From a checkpoint of a small image flow-matching model.
Training: muon at rate 0.0049, 6400 steps, batches of 128.
Data: trained on rosettes with rotational symmetry, 97500 training examples.
Rows from block 9, named by matrix and row number. Rows with one number belong to one channel. Each number is 200 + 30 x the weight over the matrix's rms, rounded and kept within 0 to 999. All counts start at 0.
# convs0: first 3x3 conv (model.mid.2.convs.0.weight, 192x192x3x3), inputs 112-119, a 3x3 kernel for each
# convs1: second 3x3 conv (model.mid.2.convs.1.weight, 192x192x3x3, transposed), outputs 112-119, a 3x3 kernel for each
convs0.144,164,189,164,196,203,184,224,192,185,249,238,153,154,198,179,241,238,194,181,189,210,154,201,232,221,202,200,231,144,242,193,185,163,190,194,197,175,173,174,172,203,182,204,221,193,212,206,168,232,205,202,242,203,217,247,188,125,243,251,187,134,185,217,211,164,195,169,209,198,192,201,191
convs1.144,170,227,181,200,214,205,212,211,210,180,187,187,191,181,201,221,187,223,245,195,201,186,225,221,213,198,204,180,165,190,200,209,211,190,204,195,188,174,204,215,186,205,181,212,227,215,202,193,240,181,233,220,193,170,208,198,247,182,230,186,254,199,171,214,228,204,238,220,133,233,211,191
convs0.145,178,193,230,174,184,154,185,204,164,221,176,152,207,176,172,216,216,264,216,199,213,217,203,158,197,218,211,211,273,256,160,213,136,197,223,179,187,169,181,184,146,195,194,205,233,212,184,212,183,223,197,205,235,229,168,164,255,161,212,257,204,189,197,177,205,185,187,200,183,201,165,210
convs1.145,184,169,174,187,206,186,185,209,173,205,204,196,244,193,226,251,210,198,199,177,204,249,224,228,205,175,177,157,196,150,201,199,212,153,209,219,184,178,180,185,208,239,175,221,220,180,175,175,190,216,195,191,200,169,178,157,168,176,172,208,183,204,228,197,225,215,217,220,187,230,230,217
convs0.146,179,227,148,220,251,234,232,188,206,176,190,166,232,202,228,223,157,134,133,175,213,318,180,235,217,165,183,183,175,209,187,196,234,196,187,228,200,234,177,230,164,211,207,178,166,163,162,205,203,196,195,212,209,190,171,189,152,216,247,209,188,233,107,234,307,207,197,195,285,239,185,255
convs1.146,176,162,196,191,224,178,215,243,224,252,221,203,239,221,148,159,201,171,261,215,212,180,204,110,248,181,186,195,193,205,216,207,178,109,197,196,248,174,186,191,193,182,167,200,249,227,223,204,220,194,204,277,248,196,210,192,197,240,239,235,143,245,198,190,236,193,185,263,210,214,202,182
convs0.147,193,189,162,213,164,176,204,197,264,247,183,205,279,179,244,197,260,216,167,226,211,235,187,201,208,184,166,233,179,197,202,224,214,186,162,190,236,174,204,173,186,177,201,207,269,133,224,192,192,272,211,185,202,155,150,214,240,231,230,211,206,201,205,209,194,161,155,215,226,146,163,245
convs1.147,184,233,153,163,182,234,196,211,224,202,257,206,202,212,135,231,290,201,235,199,171,192,226,195,217,174,167,168,211,195,153,159,230,193,174,184,183,159,187,227,246,203,205,189,208,197,213,179,206,234,214,183,272,192,207,246,177,190,216,227,188,146,245,202,232,211,245,150,233,244,246,211
convs0.148,204,221,184,184,204,199,189,164,183,206,253,229,211,199,237,230,172,197,175,216,211,188,202,155,167,234,252,245,184,189,160,194,224,223,287,151,209,193,225,221,217,272,200,195,196,195,215,272,105,258,150,166,243,208,200,208,225,243,212,195,198,202,148,166,165,184,270,236,245,215,227,224
convs1.148,216,206,238,222,193,277,239,200,203,199,172,250,238,220,116,180,224,203,166,242,165,222,215,194,185,208,215,199,208,183,195,262,263,232,159,205,180,197,214,128,269,203,197,154,206,182,173,195,125,181,143,222,201,234,172,246,215,221,171,174,192,226,211,207,204,240,206,227,173,218,197,218
convs0.149,193,212,198,151,155,203,177,152,186,184,212,230,173,200,237,145,180,238,198,235,203,195,218,203,179,172,206,141,151,185,198,195,185,233,225,178,161,210,189,181,214,199,193,174,155,214,206,195,186,217,219,213,226,164,201,169,206,262,227,170,209,284,231,188,206,232,203,216,249,225,218,245
convs1.149,140,234,183,256,182,231,184,128,200,142,219,236,137,181,222,187,178,176,248,238,216,209,216,194,205,155,155,256,191,220,213,175,203,214,221,216,220,194,177,196,205,184,164,192,173,195,196,176,179,226,252,205,212,229,173,173,190,197,285,166,160,189,145,220,152,144,230,190,180,154,190,222
convs0.150,177,189,261,210,185,188,195,224,175,219,194,219,210,231,197,158,250,242,201,206,217,205,239,185,208,193,192,184,208,186,167,187,222,190,194,195,182,216,177,204,243,209,202,198,181,211,164,166,196,181,204,165,213,212,221,267,227,212,183,225,219,187,168,217,184,210,204,237,198,248,193,172
convs1.150,171,146,259,202,175,218,184,225,198,223,96,205,201,203,202,177,161,213,212,182,188,180,187,252,231,195,174,190,188,236,200,178,175,202,167,164,180,254,203,185,202,221,208,173,209,156,207,204,188,204,192,248,186,198,191,227,184,201,183,210,180,176,170,240,168,254,191,250,183,200,224,173
convs0.151,191,160,222,188,197,184,196,201,182,230,172,171,202,199,159,241,190,178,251,179,195,217,157,209,210,201,152,187,213,158,172,200,189,227,196,239,208,193,210,164,197,144,209,217,203,228,206,187,189,212,175,196,286,207,178,214,204,218,182,188,198,206,200,177,191,238,163,215,250,162,167,193
convs1.151,198,198,235,207,211,212,169,187,185,194,163,238,216,215,196,247,255,214,209,220,199,213,196,216,197,219,194,131,198,206,190,221,153,257,163,178,211,180,227,221,238,232,140,189,198,221,199,189,183,162,160,163,227,137,204,242,224,223,175,174,206,231,233,217,196,206,246,225,178,135,212,206
convs0.152,172,230,194,229,176,214,202,217,177,228,196,234,232,228,219,222,240,227,177,199,199,187,159,252,197,231,203,194,162,206,257,163,248,199,239,136,171,210,192,167,194,185,194,186,207,210,224,165,216,211,164,233,229,208,203,200,209,205,200,250,202,244,204,167,206,171,220,180,201,224,194,209
convs1.152,196,213,168,166,207,169,227,192,174,182,190,208,181,158,224,213,219,229,185,193,196,207,221,195,217,185,203,228,219,217,157,199,182,189,188,216,252,196,203,206,178,201,191,206,207,209,206,205,184,177,200,209,190,208,198,191,208,210,202,200,173,181,211,175,215,212,213,198,226,198,210,205
convs0.153,238,251,221,172,221,201,194,216,204,172,218,235,233,184,175,229,153,178,218,206,177,236,193,224,172,238,179,184,176,182,131,230,213,204,211,171,162,175,131,186,183,169,199,209,156,232,205,207,230,231,189,239,185,228,247,194,184,210,208,198,206,242,237,165,214,160,191,230,282,234,260,227
convs1.153,212,203,183,179,201,214,189,166,175,199,197,188,218,215,219,174,178,191,224,171,184,189,177,183,211,192,206,201,200,210,214,156,199,196,211,186,193,228,186,210,192,214,232,218,221,198,216,194,191,189,177,220,202,156,229,192,166,195,214,210,203,226,203,217,197,184,188,183,208,207,183,189
convs0.154,191,246,170,247,173,181,198,210,211,228,206,162,246,190,270,153,150,177,235,239,248,174,232,188,195,209,221,208,170,202,211,217,156,171,204,218,173,170,186,241,225,185,209,207,210,167,237,241,180,284,239,231,220,204,212,197,198,207,202,189,245,197,188,228,162,152,173,265,208,158,151,164
convs1.154,167,199,158,217,236,195,199,170,205,183,225,217,151,201,196,233,179,188,204,167,188,208,226,183,187,197,174,183,184,215,177,170,216,169,210,220,237,229,200,209,182,189,188,214,225,166,199,199,204,209,199,173,220,233,192,180,189,217,212,175,175,202,148,209,171,219,200,183,216,206,181,192
convs0.155,187,196,221,205,215,224,168,204,216,180,147,202,199,204,187,327,185,187,191,231,149,202,192,216,178,216,202,196,257,190,194,258,142,201,172,169,199,219,199,232,248,193,169,175,234,210,196,191,219,198,220,192,175,216,229,157,185,229,179,180,155,216,190,192,212,177,153,295,226,148,280,191
convs1.155,223,215,218,174,197,266,200,214,189,222,266,126,185,239,234,175,226,208,158,219,205,189,214,244,229,174,212,234,163,231,188,181,205,210,204,188,193,216,228,209,126,155,195,186,195,159,154,202,187,163,195,182,173,176,200,179,222,198,220,176,189,209,206,183,175,237,185,180,220,224,201,200
convs0.156,206,227,209,190,214,217,197,203,240,172,185,217,182,186,196,221,200,199,226,204,180,213,191,237,202,192,142,185,205,193,184,188,251,197,215,170,219,212,167,197,139,210,198,223,206,175,197,224,190,198,191,188,205,202,199,209,208,227,200,197,186,206,190,188,195,140,159,188,195,123,182,203
convs1.156,142,243,149,167,178,166,156,267,171,156,182,159,218,284,172,191,150,185,224,213,164,132,249,241,224,133,240,233,213,128,289,237,127,224,195,139,205,206,250,160,202,169,273,177,224,167,139,226,187,219,200,121,190,283,223,225,260,285,178,233,268,266,127,145,170,339,218,223,284,185,252,104
convs0.157,232,188,228,207,202,199,192,168,171,181,195,186,182,160,202,199,214,135,182,184,196,208,221,215,198,226,206,206,202,231,180,185,257,171,153,191,207,196,198,244,192,244,165,215,156,220,212,191,212,194,183,241,285,210,186,187,197,219,169,207,240,213,233,228,272,217,226,296,163,157,221,250
convs1.157,184,207,157,182,183,183,185,185,187,236,199,208,187,243,245,187,211,235,223,208,170,216,167,239,167,175,203,219,191,207,208,207,163,236,239,194,188,178,226,162,191,154,202,226,162,188,172,184,195,197,198,205,195,230,164,188,153,227,217,234,144,279,171,215,182,230,251,142,187,189,155,149
convs0.158,206,177,205,202,216,227,213,231,266,209,161,232,137,223,192,221,171,189,211,220,212,222,218,203,156,190,157,229,182,165,233,204,192,197,182,191,242,170,166,239,218,163,199,199,169,160,221,203,201,188,179,187,226,174,210,213,185,239,170,225,170,214,219,192,193,174,194,156,165,198,159,138
convs1.158,183,222,190,211,231,219,196,253,153,200,157,219,242,155,181,199,178,249,160,231,224,181,227,251,193,208,242,242,280,185,180,206,174,240,200,245,209,163,186,218,234,180,194,214,125,196,206,206,194,200,210,204,178,168,149,181,208,138,206,181,165,234,225,247,183,245,199,169,228,290,223,188
convs0.159,187,165,201,230,217,187,235,198,181,143,237,211,173,182,180,195,187,137,178,190,241,188,211,241,238,214,170,187,205,190,199,186,187,229,186,163,197,194,202,195,212,201,197,205,148,210,196,199,217,239,208,191,172,177,231,187,230,210,160,218,204,179,248,176,228,188,142,203,184,228,173,196
convs1.159,194,209,223,190,186,205,181,239,212,217,236,167,193,214,225,210,212,196,205,182,148,200,186,198,144,214,244,160,231,208,204,199,177,204,190,203,207,217,219,200,198,202,204,197,225,191,202,196,229,186,199,220,239,217,199,195,164,187,232,227,178,241,176,207,215,223,217,154,208,212,210,203
convs0.160,195,189,188,209,197,220,263,262,169,198,166,208,181,167,222,208,192,149,168,185,199,204,181,215,211,200,212,180,208,243,201,180,150,180,211,228,213,269,201,215,229,233,205,246,187,179,174,219,207,171,225,169,223,174,229,253,216,272,225,168,175,174,221,250,165,190,211,191,201,217,188,212
convs1.160,200,179,183,206,195,170,197,216,204,198,207,203,218,182,232,190,190,183,201,196,204,176,210,220,176,208,197,192,174,216,187,194,169,202,197,189,226,200,209,182,196,190,202,175,188,211,182,182,203,230,209,213,178,189,176,190,186,218,193,173,182,164,195,212,189,198,213,222,188,200,218,216
convs0.161,164,166,225,200,213,207,195,205,221,211,208,210,230,233,177,184,146,194,249,211,250,216,229,153,235,182,196,151,202,164,229,173,202,217,220,181,181,188,154,194,187,203,205,210,236,201,264,188,228,262,240,222,194,183,208,220,191,208,184,217,252,259,187,213,215,264,212,205,218,234,256,217
convs1.161,185,205,201,203,193,201,174,185,194,236,187,197,214,190,198,209,200,204,202,204,196,228,186,206,205,171,206,202,193,197,184,198,191,217,181,198,194,205,199,194,195,176,205,219,214,199,212,192,188,207,201,207,193,201,204,173,178,209,204,201,195,205,205,195,212,200,197,186,207,214,207,188
convs0.162,199,244,176,197,186,159,243,149,153,183,199,152,195,157,215,208,216,256,262,205,184,197,181,192,210,212,235,259,243,206,221,192,206,171,195,195,238,174,214,249,221,199,223,203,241,185,230,186,181,220,197,266,152,121,236,161,166,179,208,239,186,160,159,216,195,240,160,194,171,174,244,207
convs1.162,220,319,176,228,242,245,265,114,214,179,210,187,180,160,289,270,210,182,212,177,218,186,221,179,187,229,176,201,190,239,196,185,217,130,164,201,199,230,252,178,210,243,208,206,184,245,178,203,261,235,190,129,224,161,185,259,174,213,214,207,224,213,185,176,213,226,116,201,203,192,205,177
convs0.163,200,205,197,198,195,145,183,210,202,199,189,176,205,214,249,226,221,241,179,214,228,202,214,164,200,151,179,207,194,210,253,206,134,204,251,204,205,200,191,228,191,236,196,183,202,176,182,208,230,213,233,241,177,207,239,200,184,216,201,187,217,188,178,205,248,188,229,196,185,218,187,192
convs1.163,225,194,157,237,219,176,201,211,215,172,193,213,196,225,165,207,194,178,175,217,180,209,187,184,183,227,216,201,198,184,230,222,193,221,170,220,184,177,226,199,221,186,199,194,197,202,196,185,158,212,171,209,218,223,223,224,179,225,197,218,180,195,224,200,224,199,221,157,185,210,193,177
convs0.164,197,194,174,167,229,178,182,216,188,292,204,195,200,246,218,174,263,223,232,159,177,129,152,163,199,330,166,233,208,186,192,172,193,198,189,205,236,144,143,229,188,182,225,205,188,249,217,254,188,210,161,202,249,203,164,225,218,213,167,209,203,201,201,168,133,197,177,187,201,204,196,195
convs1.164,138,178,190,212,191,192,200,191,193,181,201,214,229,183,233,149,152,194,209,115,193,210,199,202,221,211,196,219,199,176,227,191,241,191,137,209,209,199,233,223,189,175,198,181,193,178,178,228,218,211,198,169,235,189,246,215,166,206,244,144,155,196,157,267,223,202,187,194,221,189,176,172
convs0.165,217,227,227,235,285,231,177,200,226,154,198,178,242,197,191,246,188,178,187,226,213,241,204,201,217,197,199,138,143,168,138,158,213,178,159,185,208,197,184,185,220,199,218,173,205,212,206,210,194,177,150,184,182,184,158,136,171,178,215,165,180,204,179,171,165,217,198,234,159,218,189,199
convs1.165,216,199,208,173,156,163,213,184,132,185,151,205,178,194,215,178,182,239,192,161,207,208,184,213,221,221,225,211,211,217,179,206,221,151,195,234,215,186,200,205,204,183,171,214,204,179,216,207,237,199,200,213,227,202,217,181,189,202,210,184,189,229,197,226,174,191,237,193,186,223,187,184
convs0.166,238,174,219,237,198,173,208,172,215,188,156,238,189,214,221,183,191,206,280,201,204,206,210,172,136,196,234,249,173,145,166,257,156,210,91,157,234,242,155,200,188,211,214,165,215,206,193,191,199,201,257,184,240,218,236,220,158,241,194,211,224,203,212,228,266,188,231,234,144,184,201,189
convs1.166,177,205,185,184,215,187,200,202,192,213,181,215,193,176,150,222,221,175,216,224,239,208,210,169,208,212,198,219,183,217,217,216,210,205,193,184,184,187,183,186,208,203,199,205,191,194,220,184,165,176,194,204,184,187,191,214,172,203,180,200,205,185,198,187,210,181,217,174,190,204,175,204
convs0.167,211,192,224,153,182,195,213,195,209,203,209,225,162,159,219,181,177,214,227,202,235,230,168,189,199,202,227,189,185,212,206,167,218,158,224,230,213,209,231,203,194,184,170,202,170,223,176,181,225,269,255,179,236,246,170,244,180,175,226,182,193,209,171,179,165,171,202,164,167,210,176,226
convs1.167,195,184,177,204,201,179,169,171,162,218,192,208,204,196,222,154,228,250,211,189,201,224,215,183,188,217,190,169,130,170,173,189,200,158,198,241,261,193,187,225,165,197,220,186,176,200,197,200,198,190,145,210,239,134,210,156,225,173,228,208,191,218,235,243,216,175,193,250,150,176,226,174
convs0.168,160,169,202,156,171,220,208,205,207,233,133,237,254,227,119,265,229,157,208,199,188,166,178,212,243,247,239,201,234,183,197,260,220,208,204,239,230,206,256,156,248,231,216,184,221,166,147,167,211,170,188,221,190,159,188,194,173,204,223,198,208,178,214,226,237,257,239,181,237,199,235,261
convs1.168,223,184,233,190,195,214,219,241,233,249,171,222,216,167,218,219,234,228,173,143,170,224,225,201,191,202,190,179,200,215,199,190,214,222,179,198,195,248,197,210,173,219,114,200,201,214,218,218,179,239,222,240,154,210,141,217,153,236,226,189,189,202,228,141,182,208,203,189,192,208,195,179
convs0.169,216,206,252,161,187,216,206,196,184,130,171,231,220,129,204,201,278,238,258,176,248,128,176,160,254,242,200,237,203,218,172,284,181,217,159,273,212,239,223,168,202,179,220,189,161,242,157,218,221,195,135,256,222,192,179,176,182,179,210,238,142,178,238,254,199,217,183,163,209,192,180,208
convs1.169,206,264,184,174,147,238,239,243,230,216,165,221,172,243,201,145,161,245,157,221,183,203,226,231,182,236,180,219,195,167,235,129,192,195,233,200,231,225,183,272,214,189,184,238,202,220,182,201,203,193,216,220,183,174,210,246,188,170,169,192,199,205,228,186,176,238,220,225,186,191,234,198
convs0.170,198,204,225,189,223,210,205,246,158,225,197,179,155,208,179,193,183,233,185,180,198,194,183,194,182,189,239,176,240,299,211,220,204,271,158,169,161,212,165,177,179,153,199,195,187,238,218,221,249,141,181,236,157,197,179,215,238,253,192,213,213,211,178,132,165,173,203,204,174,194,203,169
convs1.170,167,200,235,188,222,238,151,203,232,162,166,178,237,171,202,198,177,159,160,229,226,180,208,287,202,229,194,185,212,185,162,211,161,186,177,188,180,231,215,137,224,199,225,188,225,205,208,266,183,141,224,177,136,183,217,188,283,204,193,238,242,195,199,230,194,206,199,192,225,222,217,229
convs0.171,222,226,161,185,233,214,211,201,165,211,210,168,180,234,156,196,195,222,240,213,189,200,188,206,237,217,200,134,211,187,178,185,191,131,227,194,203,201,173,205,184,159,220,161,213,189,173,179,179,215,207,199,164,182,187,202,184,212,220,154,233,189,232,197,207,287,183,229,203,228,162,163
convs1.171,215,216,196,247,224,194,164,172,248,221,177,182,186,170,200,202,142,215,218,205,223,199,207,190,184,175,157,206,225,257,229,228,186,222,207,191,198,182,196,215,209,194,206,202,199,206,210,190,208,190,210,194,204,177,210,205,244,189,177,175,196,195,203,228,196,186,153,235,191,200,225,192
convs0.172,215,218,124,194,194,192,184,159,200,264,245,226,156,191,176,219,272,273,182,200,216,187,184,205,223,270,202,177,221,220,192,214,206,165,169,160,223,234,171,196,195,189,195,213,198,144,213,198,170,230,205,190,219,223,214,229,173,188,222,217,225,188,263,224,211,179,240,177,158,181,190,236
convs1.172,214,237,193,240,227,190,192,208,209,213,135,208,243,189,201,171,186,127,218,166,231,251,224,192,173,207,228,201,190,217,213,205,242,134,198,237,154,228,183,174,206,225,174,195,250,206,198,216,166,153,233,232,204,230,178,196,172,171,113,175,213,187,167,209,213,231,177,184,211,157,161,178
convs0.173,215,177,148,175,241,145,198,203,159,167,185,227,208,163,187,197,186,215,149,204,251,218,172,180,166,163,207,235,245,229,211,222,186,207,158,201,243,165,206,209,222,213,211,197,133,186,194,237,215,195,228,182,257,223,155,189,183,178,143,163,184,205,151,257,200,216,195,233,267,216,225,140
convs1.173,196,207,181,206,200,198,199,224,183,238,198,197,223,228,174,204,140,233,203,234,213,208,211,173,209,180,209,202,187,214,194,183,204,186,197,196,225,199,213,200,210,199,195,188,205,228,177,223,201,170,196,217,211,208,204,214,190,188,204,209,196,201,212,197,208,212,201,202,189,169,162,172
convs0.174,194,156,210,212,199,200,212,210,224,174,277,279,201,236,237,208,221,152,157,174,168,210,225,218,196,234,173,159,185,162,201,201,199,190,171,212,190,205,221,180,196,182,201,212,200,194,158,178,215,181,158,199,198,210,175,203,234,235,235,216,218,168,180,159,122,185,207,146,220,161,162,232
convs1.174,241,258,199,242,200,209,176,233,201,251,207,169,191,234,220,234,127,232,212,198,189,212,197,177,229,206,216,184,258,191,223,176,186,230,154,161,190,285,212,235,185,170,162,209,221,183,185,200,198,218,210,207,232,177,213,218,185,152,168,202,150,205,241,212,185,219,166,253,221,219,257,225
convs0.175,213,233,191,211,202,196,176,221,218,197,216,212,90,177,208,246,253,195,227,243,220,222,252,241,255,215,178,216,202,191,179,208,225,221,223,246,210,191,162,205,145,188,224,202,190,209,150,212,196,157,212,238,181,175,199,233,169,200,247,126,155,205,175,198,174,199,231,178,239,241,151,235
convs1.175,183,195,194,205,224,198,190,206,182,191,174,204,219,183,208,205,160,199,200,193,189,202,195,206,199,204,223,188,216,172,221,192,234,205,202,206,195,200,187,211,184,201,209,168,199,192,216,190,212,213,191,236,207,201,174,191,212,219,173,175,227,200,202,195,224,198,180,215,194,184,210,201
convs0.176,233,226,179,179,189,153,155,151,229,225,228,154,223,202,196,188,175,269,154,206,210,221,203,191,148,164,198,198,237,199,193,215,179,179,165,152,185,202,197,231,205,219,213,228,235,142,127,197,128,274,230,237,213,170,179,177,232,241,193,206,191,205,181,247,242,169,250,232,207,202,217,210
convs1.176,159,168,155,230,216,200,231,176,183,170,231,187,223,193,245,219,223,200,210,218,215,196,226,208,217,231,208,176,184,186,199,152,190,189,206,222,191,217,176,193,201,215,187,181,194,189,221,239,190,178,264,184,222,217,212,206,221,180,185,216,167,206,196,218,186,183,167,242,204,200,201,205
convs0.177,197,207,165,231,188,195,173,219,272,205,158,198,208,211,174,170,215,115,211,210,203,210,250,189,259,226,231,176,188,208,182,194,161,191,133,174,206,184,234,189,225,201,233,213,222,166,215,179,200,219,180,198,182,176,203,202,213,176,216,213,194,219,149,185,200,205,203,182,158,265,212,181
convs1.177,190,208,221,192,166,196,196,218,206,221,223,204,221,188,177,241,203,199,200,190,182,177,205,180,208,215,190,207,200,189,204,188,208,204,181,196,197,221,236,190,201,185,203,174,189,217,215,214,200,178,206,192,185,212,225,185,188,199,185,183,236,201,198,210,249,201,199,190,203,207,178,195
convs0.178,166,178,187,183,200,189,167,171,202,204,193,230,216,226,212,251,232,225,172,142,179,246,208,209,189,184,204,156,188,177,229,215,150,175,213,233,205,177,208,223,218,164,262,167,235,160,182,223,196,208,211,160,187,199,190,211,176,177,230,228,182,212,243,174,218,239,204,188,218,328,168,234
convs1.178,127,187,234,223,181,221,134,187,232,204,187,173,240,145,215,189,248,177,204,225,194,261,218,170,216,199,199,181,252,241,219,228,163,178,232,238,145,185,166,255,210,220,196,197,216,201,201,194,174,211,179,203,206,210,177,173,180,149,158,216,214,193,203,190,218,182,172,177,146,151,195,212
convs0.179,230,181,162,233,212,188,183,218,208,143,215,181,226,192,190,204,138,250,201,184,180,187,227,130,187,199,133,216,253,256,202,201,205,213,194,240,228,206,146,191,199,195,187,198,197,146,187,205,195,194,225,224,159,216,222,197,199,198,195,208,196,99,199,235,142,115,160,166,206,239,283,206
convs1.179,220,152,208,214,163,175,250,265,177,198,231,237,231,159,215,179,211,244,239,206,170,103,219,221,196,243,225,186,219,175,208,202,228,176,115,135,162,233,224,191,243,225,172,197,225,155,242,202,216,257,177,206,223,244,202,189,191,206,174,131,175,194,215,223,224,217,200,142,196,161,229,212
convs0.180,205,218,208,203,171,154,200,195,160,190,219,181,193,233,164,235,230,165,149,270,164,207,221,169,190,215,234,172,213,201,194,166,185,166,144,236,259,221,210,183,181,203,181,205,213,191,175,196,198,232,214,208,175,204,206,258,142,194,253,175,192,198,189,213,222,230,203,227,247,218,216,192
convs1.180,177,195,195,224,218,218,183,226,239,201,225,194,176,168,208,255,163,212,198,226,186,205,155,201,211,199,186,184,189,198,187,208,210,190,232,194,171,192,208,193,207,227,185,186,176,193,211,196,209,187,223,233,234,193,190,185,215,181,225,192,195,216,226,194,192,176,184,164,177,175,171,205
convs0.181,174,196,218,195,158,262,185,230,190,173,175,143,174,202,182,174,166,191,249,231,140,201,196,239,229,193,177,240,195,178,239,217,193,204,226,193,184,203,223,183,231,153,209,157,223,214,233,181,166,207,172,166,236,228,188,192,188,207,229,158,185,230,172,163,197,174,226,213,231,192,216,178
convs1.181,201,176,237,211,184,156,136,169,179,150,257,164,166,261,212,261,233,216,188,176,186,209,224,233,230,245,195,122,226,173,196,195,166,254,199,190,165,252,247,226,161,254,223,226,191,209,172,210,175,203,244,151,175,209,234,202,148,232,207,146,208,219,262,215,211,204,218,223,257,191,208,236
convs0.182,174,174,176,189,172,182,171,225,225,228,219,171,269,161,220,295,259,240,196,240,209,186,189,172,212,173,189,221,223,128,227,243,112,189,249,227,215,159,251,220,193,200,195,187,198,192,221,217,166,192,219,204,194,210,244,199,159,198,171,181,166,222,256,243,168,197,223,166,131,149,183,180
convs1.182,187,208,217,186,204,158,205,165,213,178,179,129,189,267,158,177,196,147,194,213,102,181,175,173,226,242,201,206,221,113,157,192,181,186,190,198,183,160,204,152,176,215,208,212,189,193,213,147,217,162,165,190,186,164,203,171,279,220,175,170,240,228,214,235,196,146,221,204,212,193,216,236
convs0.183,166,180,158,232,201,183,171,207,218,161,192,226,198,215,185,204,235,170,234,181,238,189,187,217,186,232,164,188,177,155,195,197,212,201,211,177,230,196,229,187,202,219,211,209,214,200,182,237,232,230,216,168,191,196,187,200,192,239,202,208,217,204,194,258,211,203,172,158,204,186,199,180
convs1.183,218,188,200,175,164,181,224,219,214,168,195,200,212,220,202,239,176,213,213,207,216,165,199,163,225,219,214,171,178,197,220,207,206,211,222,236,213,233,215,168,169,196,187,212,234,175,185,164,209,224,177,172,193,214,216,168,193,198,192,157,158,196,205,201,197,194,172,187,218,213,182,187
convs0.184,182,159,251,226,155,170,189,224,238,187,138,184,219,192,194,181,247,217,141,265,272,210,218,218,216,183,211,213,195,200,180,211,183,202,246,276,205,157,218,182,217,180,226,255,233,219,197,177,243,167,209,200,150,180,212,249,209,207,172,215,195,175,183,201,187,194,167,188,215,188,195,210
convs1.184,161,244,221,246,229,211,250,228,229,188,180,177,193,262,163,224,207,231,171,223,250,172,165,213,197,168,260,192,205,152,290,156,175,134,198,142,204,149,220,178,133,191,223,186,215,217,236,198,217,226,165,235,200,227,208,218,258,231,185,211,197,196,198,148,212,181,207,233,191,204,210,227
convs0.185,216,199,212,188,216,217,143,227,236,200,166,210,194,209,204,210,153,149,155,171,152,195,214,237,198,188,191,216,248,282,236,191,189,202,191,195,243,196,211,178,188,210,165,191,153,152,176,210,219,203,227,242,143,234,136,156,204,169,159,198,193,200,200,270,214,253,198,210,198,236,217,179
convs1.185,177,192,166,138,212,238,276,175,319,216,167,233,199,156,186,181,268,228,259,223,290,151,196,180,244,274,180,268,217,135,208,213,129,234,304,238,227,129,187,238,253,261,147,161,100,138,260,193,231,242,225,250,179,235,169,174,275,166,288,225,235,200,247,197,151,142,235,147,216,208,112,219
convs0.186,204,207,188,217,202,184,176,225,189,208,223,248,182,223,168,189,165,169,180,196,102,196,218,212,216,235,196,196,273,226,202,207,200,219,246,185,212,178,192,219,213,249,195,221,207,194,215,220,211,222,235,200,205,176,171,190,216,204,192,228,204,214,181,164,192,193,179,205,183,175,179,207
convs1.186,222,182,168,165,183,194,222,194,217,203,210,235,187,217,213,203,169,241,180,185,196,212,214,194,220,199,208,188,158,196,197,196,219,218,198,184,200,148,183,187,186,201,202,186,229,199,169,199,216,188,187,223,217,196,216,200,157,196,172,177,217,182,195,175,210,222,194,218,153,204,203,177
convs0.187,189,207,154,226,149,145,224,217,257,204,164,235,163,189,196,195,226,252,211,177,272,217,192,231,204,214,198,238,193,205,237,172,145,229,181,236,235,204,246,239,239,265,221,209,210,195,132,196,240,191,144,207,225,194,216,245,182,229,241,202,219,261,178,206,234,218,203,162,205,181,243,189
convs1.187,212,222,216,217,230,182,170,205,216,240,173,178,197,213,230,212,183,219,211,170,184,192,185,214,193,198,176,202,234,209,181,215,182,204,196,172,223,217,202,159,174,210,190,217,217,196,207,179,198,192,198,167,234,185,214,202,162,213,189,173,172,181,190,197,220,183,192,222,208,179,222,201
convs0.188,199,210,228,240,179,197,230,221,192,181,173,96,233,130,262,177,194,216,210,160,178,249,201,229,164,181,244,199,180,209,204,209,137,227,197,202,178,190,183,183,172,220,187,221,237,211,213,193,190,163,155,161,171,176,160,126,203,178,196,224,229,231,225,127,229,193,176,206,245,189,206,175
convs1.188,202,190,181,227,200,182,217,218,218,176,212,192,200,224,200,228,232,208,168,209,224,162,195,217,196,194,172,179,201,175,228,226,194,216,212,198,182,189,197,197,191,179,208,191,233,190,174,196,199,214,190,191,195,220,221,204,196,190,209,224,194,218,169,200,176,225,204,166,181,209,188,227
convs0.189,223,280,204,161,167,208,176,176,155,229,181,160,187,229,205,210,138,253,222,232,224,186,217,168,195,173,184,167,183,196,177,163,185,235,236,215,176,191,177,191,196,195,229,214,216,206,225,188,172,197,242,179,227,231,179,207,157,210,210,156,207,216,210,188,195,186,211,196,208,208,195,180
convs1.189,201,213,190,172,177,268,193,144,151,117,252,212,201,204,186,139,232,175,213,182,104,186,203,239,162,150,205,226,138,257,210,224,180,258,155,159,53,275,179,216,216,134,205,254,249,156,118,94,158,199,173,290,206,182,217,219,221,209,113,249,241,177,228,222,147,131,206,218,178,225,246,245
convs0.190,217,190,248,167,217,260,169,191,184,233,158,126,228,213,165,181,175,212,210,183,152,216,131,177,185,221,231,198,167,208,233,175,202,208,167,209,193,200,185,197,183,179,188,204,216,248,212,223,248,207,206,273,219,216,202,263,239,178,218,199,172,198,171,171,152,201,221,232,221,180,239,200
convs1.190,180,193,223,142,201,218,187,220,197,162,180,180,166,174,178,201,207,198,190,182,196,215,244,186,215,207,179,202,221,235,202,245,169,211,183,196,192,208,202,182,209,164,207,186,188,213,201,188,187,192,187,184,186,197,223,171,153,240,174,186,209,195,164,172,187,193,176,209,196,146,193,184